Rows from block 7, named by matrix and row number. Each number is 128 + 24 x the weight over its row's rms, rounded and kept within 0 to 255. All counts start at 0. Numbers have three digits each. After the name is the row's rms in percent of the matrix's.
# conv: 3x3 conv (model.blocks.7.conv.weight, 256x256x3x3), inputs 228-246, a 3x3 kernel for each
conv.7 093:122125133122122137095137164100168127139105164113150124139152134131103112134150131144138140150131132147134114142097103155179090139129137153140090116140119135128143112166131192093151153111121113117099185128115154157122129114156138089160121139099138139097079193109112109159132128132145131145123128165128123112091106124120114116073161100080131174098145091086179144164125122120131136141127140128129150091135161167094137086145165145113130142142071138193139117091152172125126133152130111121087115120135102103131148106149
conv.8 094:123110128139106128164119122143094099171086099185120122145108098127129096164141114090098140156057105102158138122129136129145142134123111112105130108137137125139142111108134101109149128108151159115115134096095127123140127136124153104137120126101107133140115103136136109115125119125153102101110123137154116143147146135158127126135113137111166133087121139101102095163122120137127143161091117192127074152128106130110106143130107137133137122108120108121122132127123135122127127127155115142140105151117125153103096135129
conv.9 093:105144130090105140168146127083149132111120107159104155109150097148096107127125147126132130163110099161073128167129137124138118121149140113173140123191083147067123166112143135100115121090114179164151185098097114119113118143133116107140142127116171138107126153096086141133225142164162105079123067139141113128133102127105128141087119118103157127151105133216105107109061166120112191117129136127127142144134106151126112122166094146153135121134150108175113102107128122148133125129138137097147081102150136131126158115108
conv.10 088:099134124123149123134132156121106136141124097145095144101171099156113113135144157148181137132163154110122107106123124128127131137144122091108201120196130153103117146125124147145125083133104126141145178152149107108121187118125171093072136124118116097111107107126129124143164130173120139123126151133122106103127172132133127135102122135127133125113086136185244110152039112180128127107128110181122149085087155165105149111106109120142118120135114119118100127145139134094130123148139144147135162158125121157149122078131
conv.11 081:190119111128157149112152137117110151116146129126124090112174139116166151129145120131143124149203117137146118136139122169162103129155095123153114119112140121134130132159131154135123100126146142123132112131126129138115129145126139123134146132121143073124146135129112163154148099130129136107097126130133128104157109129098123136152096064104126119094125123096142139149143134104110099142129110136143091130129145100138088123236151092195116152113104126158139094151144118148133109153132127092150116144182142146188087128155
conv.12 095:111133187115118142081166128156120118120119145137115109129193116197120048149116106078115108146181162156139124141123119130139160103182170131125131145117121131139117111170145134136124159125133143145097108114140100163145148100127108132142124150140144112127115159143141130128096138100116077114118121150099169125156159114135112102161126124124105172140148160138136095151123116121142094130121143118117120087135123127112110093132114157129137115126147128180104139139097130165131158140144128155106126087141081130139119133129
conv.13 100:136132127142153110077158135104151116107109147154102117117095079135168126101102131077127128108137103086142132117138123116133143098147110103140102093146127123137119136109122116132118107100122150127134112150145108124112158090132142090162116140123153143079143136145150108124140118175089119129153123144138076166105164152135136095134109146109139095183141154055171106134144126151151154150121124160120113101111133105098149104140098089132165110137088107138171135138123113173122149117143139103125126092112172163128108165144
conv.14 086:119146117128116102137149118092172175110153162086133091130109110128150108121129134139120164147117142153168094134136098131128124130136158146099151124136148100141078109163128150158107074153138135113118132108114130120147133113115150113120122149159132122116142109154156128095115142128113138132113138125138104111144147098137119121128119113077108184122099112076158100130151127136127145145122122108109109131127117144136100115100130175121114132122121122123125130124120137120120135140144141119105088140112127119129121142102
conv.15 107:130150099131100105141115105108176139133092114107158118126132109148107112102120133111120131126130112149133128138122099109089125128074126116120115128113106140132148126128098111161137118095109122109112098110134137091114133103130138117107123115151140122069103159076149127118105128147144155089126135104090131242146125166114122106146115091123134144134156092121145142135119125156120134115139124164084075110166132134120215131128099129168138123102117088197153134101122142129099115136187130132114128114139128164111128124161
conv.16 119:110114116124118126157150123141122143131153127088120128141156076104088147146110112110127133173139118129149140098099150122111147168139119118124140162125147132113115137128128100111126117116139090103143135128116169147132111164098162149113076123135095088125122096126136088120129136131127138142145126128122116119106128137129135130126109155106104100149129136132102114118148150143114126074091154140104116159155116108144165134106129124159124099139136129134109119126128115117124131150128145115123126103088186183137105160132
conv.17 095:112146104130125134156131146131103154105083134117104109135149043146110137136145114144122105177157134133145121135126111112125137108120126116179146167126089159166136137154117200130138107183105138116113135131136152131122130120134154126134124146102122134138148126164141135117177103157140153124167103143123139123115073146136127099126160124193095088144197115190092116116186133146160122113122171137099161101138122108127121140134113118102164094148121125136117084099120107121094101151123123112123153149111115173115125131154
conv.18 111:116119116119112119119164136130139110114111167137156071105121145127121081101117093091101140163151126096135100157129131104112110094134114109099133099139183141167063132125093115131088143127128106113141117167101112111117082127137120138140131108122169125143139112153111165126116136107123119127126117114112127130137096149088138101118114133165109165157150103114126106157114110111121135123114112097110123140126137129122137106151114119145137114114107093119150113160105125154094109096123108100182090113104118115148176133100
conv.19 083:119142140116134176116099080154112124125082099145078143101113119154110131091128127095124109149160127111142080103133126139098113114102166133134124124117116139119130140117145094155103123103099164153134159140119118126213118136124145186144152130160125118133126159104101139130151166144124145132147133166133090137161075134141097134138068147128128155127161156152161147117138130141138151126107115139123120179162122129118154113105127087097141130129154140120108087083099130149173144135130134077121098165125138130098120168129
conv.20 093:172107088120139123135098130127132129106133119111109128117115140129139109125114132136067128081133127143116118136139100128110124131148139109116115113125121132132116140124101101159174128145101134157142132103143150114128142103148121115133130109140120134099145065092136106144139130132133123102117111144094168116157115117141117150155133155115140118045054133158078115120108135140112126126136110119084099091151138126105141165132087109103137126115119135136115169138157113135131111131107110105128130124134115120138136147112
conv.21 143:148134081054164149138068147123148115124105159111134067147092136131183081109132138152117120111157109126137131119151133091158120132101121153143098111141167122098137123192118097115168226143109143126126151122141135152114130146134141117135128099142122146106096202114229043190132157120113099146156138109083139139112105116127142119131162126114138146147078122095114124145139128157128130099150136166115126146123103125144104109121143152096134162128100080211118131054174116163107125106161155147108127079167166101095088152117
conv.22 111:139135116115164119132123106127133164117141149099129102151097150113091143116118141110171142084152121151137142153109126139120090171131105101162123131155115120091138142106112105190176101142126124129117127108108160135130105062136130118120147160113119100147112118113143107142138131102159102118114130118124145103140128131133138161137106127162104084147136135126073088143073120133140156105172138085136205121115162142139125164109096137101111129140081129142116125107149138128117125120135119126119148159110118126109131105113
conv.23 107:164129136088123130107096107120107091139110142147126143054108154139203112157127124150121096120080118094141171127126147135139102129099142103110133140135108126051118117110124118157153151094080138141124130129125111116130142157169134134127105142096101119141156127072142104124147131124144176086098063075097065155124178103133196126119131125131122136141127140134123155147134089161139114137157107102093137114116117169128140130131095108103137123093149095126097140144124124134130099114114125134133178125125112112098142131142
conv.24 088:127108114149139118090158113149130140086118123116139099142138144115138158134142098115102097130122090106119139081142148110241139184137115157176116134117112131147149133208130108133163109112068109124192107091133147149112152104184144110164103121124142123145111147114155138137149093134113131133146129130098061114129132152148128189123158121113096143081141123080100179126109151178183103132123145141124130126132139129136096106133111098133130130141141095149111124145125154162156150148145123115132120114108121134131123144151
conv.25 092:153122123140108149105159098124150121159106108104107114129124090141097114094167122170103083070162131131150092116157121129144203124156095161123121136122115134166132132131158136147153096180079144146137090146139159106118109101178103128134151084144108122122123131111132120112135110152122108133146125139105131121107145118139112150179148107117124149145142132171099141120159127126124147131140108118129156123156116097130112137096136162147122124184093110154147136119116114131142110146171128173126137136087155134134139129159
conv.26 119:105080154108125138145163130134149151143116110124109139132144124140107105133109130133129126132124108137129147121069098134062169145162144111109139136149102105130132088097103135115119106138132107073095142130139117144120109082078122130127141155115154121108122134138102125143128106137134152092102132141134129148128125144102129080117119049145117111110099134147159141123076116127121134163101134104158113118140121113112118126107110154169167128136132117118093131144169136142124139133117113136111123122166132160065129128151
conv.27 093:196166109190156066093146155074072127096103170141124148094089191085084134140163125133147137164101062100171104125172132171145112112132131120130136154102148110137173110150129129119111124112121137128127161130131132140131110120110137166110134146125143121145145111144118139146116137106141146126136115153109146143147155087102125114151118119169157142176135139145157084142093121129108123133145117155179074088158115158136144114157135102166110134139146092153174085112126138116122131120126107132094173164100156177106164129119
conv.28 094:085140120126125090144067167108181122136151103116140089151106119110104126145123123100148112137157134133144134152097085123094136119116124100152106138132115149103089153117118145107141113114086168111154106104112135097151108143114128065082122102081141156150138151146108117173153098096104144107110149107112119134133124119159124093098149126095149057077167111100093151121213121089180091157108088158125141118153114140084145156101097117113091135110124137100157115114111128131128144140125102147130090115144105148104153121138
conv.29 108:113136139135140157121102104154136125153119097121164158118172121118126135142115117155127123105143137132162107126146132065123156112062131152113108137128127115124141216065186098123143101125080131145120093136167119067138169106100080160123152124078141123122100107139136086128147111110132138132138131135136081139108195092147157126122142108098093134171105171132119145161143093130112118148093140147142102141137150120138116122130159129151086138112137137123114141132156124154081103143143162107098162130117126162128103106162
conv.30 091:126136112136140141075047123149161124119130155081051136132123174096075109105114080119161164143109123130084121159104121115135118128129120132116125137140121124112116121147105103131124126135119095123139127098103144131129120112129140158101138153123134106123108140108116130109135101106114130119151116111102129137143116133128108112121130148137125133124104090125125119121125116132107111126145100130134126106142126162156129141147125083052121119131150113116155112113113120111118144129120150140108120104161147140117151108081
conv.31 106:167144151102163172034140149105129110091111135150176092142115116155134117136152135152137163093170123120120120131108110121152109113156150127109164160147117133144160135113124135108113158112133135102128135146127121131138116134133124129143145081148103097069145103071114156098160166129114148178096105144134122120150135116153140118136089138148113111107159107137125148102146115134127118155143100060165157123079132156106119105162117136111107118119164106109109182114126125154095140166091122108144111157128109086244119080097
conv.32 113:112154106125136153103157106117136150156091130109129125137110100126116141121118123106137102160075144104151137132119132123158120105110120105138138136134120132135155105138146123120112106102152139130117114101109136126126113107149151107109126112128129136129146109069121152124152142095114137127127113136150109110165156098167123110103162181132079174046155098071090112148131201103130116130127123089170132166121115151113105141194130137102117124115151118118137130138156111113131116134083139121118130095104145131103122145154
conv.33 089:127131131142105118106153135154094129148087112134135129146166103111140123141124163161154108151152123139101116112170155132159139182139107102113110174120123124149183117107127142182109174175110108189131140134139136125120184156127119154103124121112135135158153146133095156104150107132133155157120127121144073105144114085141172124090119141063124152114146163123089163106164139136143127118121113150088127131131138136132096131081131139175150128129161121072123124151124141136144115132139106125146139115113136155126136120158
conv.34 089:116148131110148095158137116124130172121109119124114125114188126148142098112120142172125127153093146111142114116106157130149121145140155113140141134114091114112161088118145151118161123112134133118132128107106116128143150108149120133143125147135125137139141134121142132129140122125121178125097130098152141121131127132120088119140101143126090137125159088115080143137129138109113108105114114137153148143104102126105127130101118117126126142083145162146149126139115092148117087237070095106149070146165135145179157143127
conv.35 085:141133109141099102156125117106135212126100156084102143120124131121144142165135134144126121106102110145140147142135131167095121128115141123094149124125100160169112121164134096118157118149143138115119131097137132135168137147133115175131128162123117124120128144116119145134138132114133133115140133106087119123108137101148155122138087153108125090118159125093123129095122139105142155118155120122145122153145117143151102127175128167132152142103149158134113151136106120144121121141125144167143107096142121117078105152134
conv.36 085:113150137131148130143177157107146108109117127129112112123141101119095147123137102137098148188164128091148144154102116136147104134159156156131127162070129093138125147096134143149133091144103152139129124123104128140129124150152125135122098106151154125100137142123147125101131140125146162173118103181146117123122075118115145096138124111140105136145108076127097141130129141123119129073157101138175132137127151168101107153159140092159129128149114148130141106124116082124123101215114107138154100135150145181150084127145
conv.37 108:137111174128144125209123090131100105165123109091110129184131101134144133096125127146171127160127100142117116103110167134117150196140112141115109111136126154132156120141127122130135132113151102141132160134133145117160115144104157103141153139141119121139159126129123110149101113146144119123127133134132122137147130151144142126128126118123166157121162108124118146118132144140129136082105143158116144154131108141166100165124080126094103134162106168129107149095146141132111158159122148163137073130143173210074171162102
conv.38 088:106106136109151162123108109143136121181091155122162121093103133130159084144116164118120136143128136117094126130147139131108111114117141120129128107135146096178108079153087114110109141084129100114118144113110108124108120134127113129116126133145092107153135119137137140121113150134158142118130161118101127149133140115109140149107101114206156138157156115107137141126082113118151126103097133127122106119113142123122176125144110118158169128131146134129112101147134138130176102126103106076141101127112090096108153143140
conv.39 101:112117088139106113084128142110150140144148137153109134120132133160165124116158130114132126128120149123136140157124131109100093100136142135148116154126132096116145150142118117136114152110156152184110114094130094161102153117132098153080105152121192162155161138132127175140130175140127124112128115180119089109127103120126130148099155138142089151083108125141089110110112146161175127128119124143142141150142141139115105129132118121128105123113126099126123126097122118139135110133117135120118161125095094117083126137144
conv.40 101:135135115161106156100150106121140117141104113130109118137171101137134138109124125141127131107139165158149122141106134152145141118149161129111123144121099152126120102132116118091115091141108147126139131141174143143145134115180093169129159185084125127116105133105138135110113130123117121134136125157130120142121157113143125119113179104138120148138104085081108096190095089134123147149118135157083108119151110132114144128112107125118100122135114117129121139133119150111124140137131095154104157117123113125127118153128
conv.41 086:130109138144133072110171128131118145107090133107120115127190118094148131120152121101169104145121166171089132123147155139145104139110101175119112127135126151122145137127128120161128157120154126148156135127129150107114113120147129137114134122083136108140128146096097145110097125103138152108113148132126142105116128117075128138155135142107166125170153155108126113157135105131166114158131106103107138153100107081143119103111097106174134163123127179166091062186159140152110067174088117131209104166106144133140158122120
conv.42 121:157105118152073164071151082142105154128130084123116118127111124120105154136127150069135117153123115128120099126105147160122150120139122135100133141135135122118152194110128071170157145189138108136157088163135182129112106127111124123129153102147128110141198117118089166142098109120118138146132129121153151103153097119069100110123138121124127113103147133162104108109120167114136111117114130104125132119115177127129138122163089123110151108141112191109067076141117128118127111150101114121132067239065140035155131091130
conv.43 093:151141096153140143117095098125165143159170104133121077136152154147123108104137123133150095167129151120119106125113103099105142155135132115109121132110138139133153138148160144153128142092133151098126098128140129133098121130116145136126128138092115124142120131140098130152124124155148093107093131158118113109154134140130144110157144101109103126083112124160141151117149126151098129145130155115165126101117105163135129146157120111134108108145149167151117128101123106151112162140133130099136126109096146169131091113120
conv.44 120:137135088113152134049149168104137141144131137093124152107129125107142111159158129136137124150118150135120140151104151087132116108160136123125128155135109110138109114100130071199196183090083123154140114114105145094148116130138152077146125106144155078163098181071115151110149096111126132132126125126127137110080129175107144136151107112113176110141186110130117136104177107153119128133126134094130131143142112133135142095119134102129145188088091111156109061250120155136111081137160085140163135116148083124165116138111
conv.45 107:145139117105141110125115125142126129128126128102111152145123108125114124115161133145095129131124151130141112138132120138158173111134084155138116126139128144094143196078157139162146128140105134120107171135157089145119134132133156133135148111135121150112101142125143130108145129111103120138139123126118156120116112110131111141159091146109118091184058195173081142059121140145112122105163154126118098129115157121130112131142135128133109119179091160094134099111128129116142137132135102133091091137119159107120102124128
conv.46 100:128115154140135141094141110146135165119089129123124108123127119118203150130093143142093143077142085145100172127143132134122147112114119133157114169084118137073150119137118098137143135098097123150146136090133142108149151144142155130126145116112144149107110111156122148098064111128151128131093093138115151074100152153132091167136123101123118143134112116104081120107109114100111155154136126110111138132128122121154122144094126133114122125149119079128157152066142136144124128138136118144096136106125122152118127120126
conv.47 093:129127132089143149126159156079150130140131099134101118084112108137134135110111119130137150114116125115115124158072105110125130105128153126092153123190156145145058123150118125107126157107108149117127083122115116127132139089113117089108104147134146112119150090138104135121133131083087101132128126167130111116134171103132069125136186138121185152155081080099206109188087098094116108131134121128122137135103139146090111149183169107093098131083144096137136134187083150137107164119125100132187095142161137114124129109080
conv.48 098:130111127124193122116125123147137095116163121126138101126120150137085079102136159154138134090135147116133146122128139107104105127137130104135121117106076137123103113093122127137090119118117146108127117112114146150134091165087117142150106147144131135143122126152104101156098142096158111111119118121111122131137085116123129114133127101132187155117083121100120144111074134076169084135091119148162119142160116123133118137149119101128094125143139145095074109128140135104103133094120117098154121134111113114126135146118
conv.49 093:106124151050142209078136189119127173099115115104116122133110116123128144120115120108157168089138171111132158152091116124138138132152118108146147125151137113103149130152133142112105134117108147125137116121108115120127126116157130100127102137143132132114125133095103120127119101119126124116123104107141138118129124115138146117150118160131125099144107129154092099171147094139154122131115151118067159105125137119138168087145136115118161143157112142137123125101134177121119171086167127115126115104145128080145133119188
conv.50 121:107134110166085100086222112156124081124125117092163158119122116156101108103125121158138102136140151094188149149132113132098129117154136123132116128108134121137123081128149134132139112111145123126118123109115122123120138113164114142160128133134140117135133120118118150130121117085130116136123120152114143152129132114121127135142143110151148154133126168121129107130139113106094153074116124131121104125110096154111091107148138134198177139148110111139108134112087114133106114125140152146124097163100105126117143152133
conv.51 091:119120134129167143131104121098148133124099098119138117127110135106160148128145147146111127114112112140118103110109110141201157116078119141143117135095137133145127142126123136128117143207136109121119141198138114114119115142114183145151101120120134121163147125128127136130135140141112144156132116144181146104134055162125141133123107116122127129107114122128096154129126138133143172120171111104126143147118103103121108128111115145100139161157145083066142138101133123149146129146100124155133134132122148108115136156138
conv.52 097:152142117124111139140134157110163095171153125092107100134162121156111095154130129146103113133130141136137141145147133095096105122161139074177172141173106144110043115102117151155145136122138106129114140115143160121123100139096155134154144143143141169112101137108108144124119124143097146152172134098128119144121151150110111106094134126176172118105087083150217136077061090143109110131087098124097172158140178115125138115123127119142153106174153123179140160074076145136130120152169129142086110143132107127085135093154
conv.53 096:120115168104122148104095111138141132123121109149160145130194125149161111118086130085142173073050185148078182182116141108144126115106153109105114091221181113179172169156115179140125090087161109117143141138117128101167127126131133135117169146110125107125163142111129137139124103124128119160075149145128202081123174147194146133114128120109161156133105121130160126157155121112121127089111143124120116159136118129139163116073138129108133156135101092208143132115127108146136150118137129125138124100108116152132106099106
conv.54 117:190129134119127121080124164109137162108098140140128112164164122135161128144109106111151110110116132166167151113125139136134108123158129104125121176166097106102133099117156147153102122144122121147140118084097131147131152131121113139175149100123127156119129102119136134123141113105143143144132125111095131069149155144151101140145166127112119137122112067182105098138164139129131136155102130111147175152072112116156125095114164132104126078132104186125119135160162105041105195239096064185107127118098131175107128106109
conv.55 097:120146153116124125123120146133128143138119126129136108159098081134159100118113151140124140126130120111119114144093118144168113131163123114137147113109103130156123109095127092105147110107125146061084182210126080188128063108171183103185137141083104116128141121116133122112138131170113123147121102125136146114119121130112138138087113105127098104149125136098111156123129114119099105105153159109073124130130080137161147102107152135097103093146118163108142154095105103088135112139093111132092115122137103141104140083113
conv.56 110:149117110162112103144112117119120118106115140128121139087092192154204114114101142246125141156099089159113122153161118204106084147083101157113167102093135111176113105124160120147123158123147146142106154127125121109093168121144147136131117116106143122124128120137126130134073083136120141115136111114128091108103159167159107139104132128086124102111130132082087155139155137125133129170116110126160111122118123145123130126133125131102126138100131123118139106123121130152133113150152142137147122145124147131123114120098
conv.57 085:124138137142130143121143086102135128137131166180086113125132126143134104091121126134077122110089158142145087125132131106134113105141110136115146138147079144081127129120079130116118094140149119120123086120107128133141158067132099122126147138102128129095104131180108129135101095129157134104100127152179111111105126165111132122181161127109112127114135157100056118056111172128145144143145136093122104167111125115123132133182105115125128123140120112115119151122140103120140158127146147137104115147140123104114156147130
conv.58 074:080154106144172097137129183089132116167193111099150119128119145132166149115073110141102091125159109101161116125131155103139096138096140145157157160136113120135110128138135132120115120122138112140137129147139121125136176105145172103057140113114131115117117124146147115139155144147156071149130160155125118102165110140124130110123150153090116122126104131080126136141135126104148170120117108125174124139175138105150147119139100110141128110123137144144139119143107127144132125134126155123123098092109121118157123146135
conv.59 091:096090139137124102174099135161129141136117145090162175122174217072041188117074099051111154196075134123105139140105125112127114148145111132134119122137119128125145141141118072166142122110144102113120149125094159157099120108142140076118140132115151118115131144084115116150111130084112132078170104139115142189163108158136092114159151118146158155166118128129134096121138146138106123085078138187109080137140159150114121152128125069137130174137125131136164087111159107136150110155127086071177089120108160118125140109125
conv.60 078:112110133128118113108137138113158136159149128123140153121120128146094122135153123111090160106103140127133170137141114127130126125141101161091130140127087113085105101108119131121152106118131135085138128120109131125127153121135148110096123144086116128125108115148118117142119135111123085137105114082098155090091143140133112111123133128120128129098169125131148173163181161121156186135133121072114092087109137152135113092120139095136099133120109087088157122086094111138130125135082115166147134114112179124107114101140
conv.61 101:114146150126156108077113117120147132146133138163122136107134138143148101127125130131108132110139116098078129130152109125152118121130141109139121118123116122127124104141141159085112150147117141128105147152116084153128121098080155131180082172115105127098106138159158123121117124145139106127106130111122141155098123137104126090119115135116127134141111117139136160147104107128136111131132133100114112117119121145177109107110168155131109131135143084119133130092090149086112114104127127089100114090148114103089105150145
conv.62 084:117127141123102169108128124123138151139141094118093113116147126126168136116125154137109140095110139141144100147131104107067157114132135157093138120124105143116122155152102131153135178193103114107135120116122131154123110151120157151116147112107117130116155136191108167110123096127123151133137136134137108111131149104129144128116102143132206135120148071145207108143208106116099102159094125146069096108176127156140110127112136135145118122145133115057138105132134133115116126133110141125128144088114135080092138121120
conv.63 102:119127142143113111177168121118125147180123113135139078147138103138148088100115150135116117161127088118134134139147119148099125143107117140132138141137126123134134132123154169139120119131165139127122102132146142124118149140147125132115107103129099140139114140108133120136167132146120134109130131136133136102113111149113108123133099128100134129121161120135127132146159089157135138103143129136142134132121140110161142186090091151138084131136118150104106125147084124114143144097109118142122153077135117152117103177117
conv.64 130:132160096139119118120097140118148158125085122134137140125181123120167114120125134123115175180163090111115112181119128118092152137126108117126124140113111112090136181135111100120126127068129139138125138089130108137109159123122117118169137121127171148108136103142102154110149121104159105180111132127155113107125089143113127155127149093132111142137082149135145120128133113127138147136124143094094152140143124134133115133105124124084128112148074132093151095113154129140114169121105107124143151132113143099114111203136
conv.65 119:090132135132117131176112098131144152126152103077115161110103109134105121146139134150135124127128100138106155104153129080111135156089120090167144143125140156094169144129087130112134131130128134148084100135160121117125143101126131135142127138128134118082119135116098145117113140121124122141134140125112179080115088143133097145177114085117158116113127186135138129108133143147110126129124137158121116112178147134168159120103113149119133137147115128118126125077146103133142122080118123121059086103157143112057125161131
conv.66 111:134149137090162137101105129158113127174118130084151122114128157126123114140147117142139091122126104157152147140128113104121128106108095130102130132140100089127125150124140123128138146122157121151131131121133119132124127126114100092138139122115124135146104128125117127132114123154124103106083116105123135131124128129134139122164120149098036111200163120143005108198151129094131100099149181060086162121060114102135142127105161138124117110146141098131117097119138116150127116115135140146139143121151146147115089129154
conv.67 112:135132102135165172116153134141095138131113108145143113112146085138129151106137157147128109131148127139155140158175092165187164052118173110124136146130130131137144150104147097128141089126103172146086106188165113092167125132113128157155134162136155132117103139148137119114144121142141138099113121141129131138120089112153130110134114107128135097099146140122096132156099116115131115118114115146099103120177134121124100150165116112134151116188125108050136182151099128138120125137119119127128111137145109114112125142141
conv.68 109:119124131128123132144132119114129106132135147115125132128148108151110076138102140142109129115128128145120158122111142168134124095113115163135102136076099086180128110148161165114113076128149153080148100134120123130123125162112146158116140144111116137142167091146125113152166107153153123080096183103136144119133158108164093136105127133109129145076102145130091168145093093151106145139102137125147104149127138125122131118114119120146132109110153177141131150126113100177147171214071141076055124142139147141096103115118
conv.69 087:105115136106126168134062116120133127092144113132087152145132108133158115136087128100126124109130148143176097140129121069060130086147140110111129108131152113167137151090124114143130187186105116152123106089122122121135124070143205114139144105122120117104142151146154118108111116131151142135091126129098136100139075127126141101098184176116108138065118147105115157158148161118114135146122117082099108139157154107130137100123127127142130146166126102092123121144102134104142138151136153135127129083132109080080158173153
conv.70 106:121118139102113151125131181169121146157160109125125055118188131145106121137130138142127162119138143123164159102123108099112163102162132110136162109134153105124058098138175101082145141134149095108140098126104107151202091122163108157132150144143122128102111135142150144133122159145122152145111114128143096137121132185113112110119113146144128120127135130100138135146125131126125111113120151119149115117130114150097166118131126117128111123101108122167163114122097113153126148125146149108120137139098137145139130096150
conv.71 091:120112103110134144129154147106138151112127137120141108104108135125154135147105125137138134141120113140119131126134100157105115108115127141124092108098125105128118147145136128118088113100112116132122126126105096136118121143119148082132123111126131129138102088132098132091142109123129100129114127134141112100076100135105110124154116121130137149150142104094125122140119142115134134136139110124113130116126126104088181112158186112139125116138149107142136120147125121158134170116127156131139160152110147162096107137137
conv.72 102:069131112140084125140124141115098123127148133122126137136150102115183117124143118120110139130148113120140103124143108155120108107069195103135138149121119133137117095136156174170109126167142145134141137129107104143134131133115113113140155139123083196143210030178129166120099107146196127146137110123126122093157117126147110153103089119119117141116166166122118108124090156103130125126096097136126147105138167108141125167123116146119123130142100102073135120140150137100131149134148152089136153119093121135099129123140
conv.73 086:142134103149140132118112105140126116103122091133133126122140126141161102112125136139108073114110137124105131143147109117140072124103111166152110169068133159106167112088150113142106169078127169139134116122103135134150153091112122087139113126112146116157157155171144181134135178177119095162149122131128142109119105146147155117113139136136117092105104174122147134117142161139174106156130143096122176138158091109132072154119113143124110129139111163113114113096135139108176145158126132103118125162082102099106130133146
conv.74 091:097142095181089149094125133107109141102109136121131122150145088125161123125136148117144122147157106119159131114141152121045132129086130107116145109153153152144115162123117125128099082089119131151145118072143131121127103155126139174141134161153120138143138111090132138126114085119142108119119133140138132117150063106098111140110152117130137145095120113121188117137110111151115111140082139158113104142161131099102171096100109152108118120128117116136139153140091151123134134107103100105119140134140118130092110183129
conv.75 093:121134137107120128097156115129134099150115106139124077111124126149114142104095134133147095129106135110132135102119110128103148095145135132144103133120128108123150095114115134104154112146117113094129136115108128144128182150114114161136142116125134109119119145160152108138104137148148124100117121119140103112082138137147123131129146154136114146071140163108071107106092128141115143111140114133128102136150087137141114116186118115147102139140129087130113133150124136153145124122120116127140159076092112135152137115126
conv.76 097:102108106128161103079152104167139089106148188065093134157201109092116206118115129158158144132133088122143123141107123093137110133129115115104138150109119136162092130104128179132118091188122110125158131098106139110109087156153114105103141124120145140136141110137112145118099145133120118124161130103136132117144152129108097158121105162114095121143107119137144103108108113142105123114168082084174173113101120141153094126118176116134102146135161122099145149121117105150140119122117140157120124124124126132117117103102
conv.77 082:165113116130145183129160155121105104108153102097121095148138093146123135118170108097166088195162174125115103132149123121134115113159118142123138146131119097102123136156166151134158137106128139114169144106133107123174119094124114125174141129150133139164128110140142134120124147128117142160141130166153136099136112123127169121112149110136155140117153131134123121119139180130118137158107123121100120101135111103172062189199130125146070153151138160155102083115126162152129162157114142114138132159153117153217105131118
conv.78 103:143134135117108135100124079113232135188124109111098081101147140141125092114104122174145120137106105104121123116103137102123139106160096124127133151104139118138113109153134139114141136145165113137131114157105145117114141124132122125107144129130128144137166126158152173107143077114134098114157136163150086115140149128128131103135140132081093163116159101123101147127132109119164141118149133150162059109117132138161144138147101101147119134135138132126141096114119142117124130101124122138134106115130121142097128117113
conv.79 095:113120126121116139151115108124152076177145115131162098075083115158143108111122124079105119123130117117103135127124128130137145138133151165101121128099112150141134147126148124125159129106106117092145128110137107134165101113139136141089142128129084108124122126112109111122119134091126119104109127139124132124136125110115112134176140097140149163186151191130116152155178137101165137131126129108120094123122101211103109121149113143134106123090121146129125131126106117135097131112136103130107138111141097101155117153106
conv.80 086:103152104119122116078118130105148114124087157157149168109154148125148089117114099106137082104152089122125131132127108114147166143119127151149099118143108121153152133164131149151147143086157107121116124117128105119120161132145167131139125142088140128136134119120118112122102162163164167132144142123149095151133128130100092151164151140194115129146114147143151106136105137090107091153073148095108118086119141130132086095168119137159120104128113175180096129110128134113121137181121143137130134134095096117132089147130
conv.81 101:134126138133131120108138149103124122131125128099142111145134134140129135124124128154132112105128141133117143123133128131130129116099130132122136144161141137130127111126156114086114134147103145158164128102119147120127147100108131154120120132152112147104128099136127125147123111140125113123135143121112138156140123120126093124109105116111113135139120126124120107153109128119135109125190102118134194123093127110136098108150135112127150134122126106124141144124126148135134111132123135129130087080117153111129150116135
conv.82 089:127123150134165118142142155102096108180133096162239067135150133163186082143132158118167097165170110118146171116154125117133116140132135120135108089162151140228130173143117119126143127104127108149123105127090125123134177141114141138141140139151080149119106152103124121147144128165117080134090126124113122139154105116099136107133117110123132144198144111136109144125167128108129128103093167133110122156138109114090112147176106122198143136079140121189065116154103118087128154111129149093095139134103155157097147166106
conv.83 081:160097168151145085089135133101133142119130137116135108131106122132131123120120128135113160102098105163175121117070125124139170130160103117130157167175120131125124182111145119098163115148123144129142129086094133138169131101109111126108095130156121135152114130117131135137154128129118145126163128147120116130158091067129120161132164190098101143107086116107118109126119163135158130161116131119158126133136149123122112183147102115123152097143131148143115141128110120083122095194155121130104155139132094146139140092140
conv.84 121:114147130130115147134120122124127155107121154123134103101128117126117136133114134149119122168151110122135114091111138090138112162129078115124141116138122141142123136109123121125127127192098103137113104106136166125112091115115144111139150074127092110136136121126095138136116120154144126106146124119126126106143134125141083147118130177100121133131147103146134145120151133146118107129155114147144119113113161138137133118128120150128119145096150104145110140131088136114117124122133139131125095159126144099138111142122
conv.85 093:115141103154136128076117140084150101163139170125091086143125087097160156150112098131159081079105132111121147126129133127112115096122147151136132120119127091150108102133124172154121093148105128122157121115149112102109126147106130123127149133145116126118127107111145113116124133137153143132117123139115156113123106119138161113159124126130143154148138103121099121159154127135128110122143095108129142145139107139130102148135102124150156127134104164102131099108091099152120153144092121141140116131097133109143131143113
conv.86 105:107136149110107145148098141087120153157141135137118106096128159104154130119111118113089183113196177175140115140135150148159120114117153111141126137130123135115108120142125120154144147131120144142113152119124143121131139148135115162126133158138127117125110113134129124091159159120128126138125139115149145082128106139102106150142126134095102130143115147141105107125130155133144095104141111102111111148107135135118118102121186123128098147131140112121164129129108132117124117137145113139105123107132132106162126152139
conv.87 113:159087126150153117066157109154143086095135147143148136114087115142098092068126104143124127122124127125138111104132137117124106097137164108112108144130145123108112153137150085135108149138134147098127127111122107124122128130112123134135115119139176132103068167114156140068123131138131147165132135130136069146082139152100161090137101113133113154133120159137121170126136141162102126100144074118141126137130103156188091074134132121123122132154097059155118102133126124130112114117124130121141147109160169105140148184143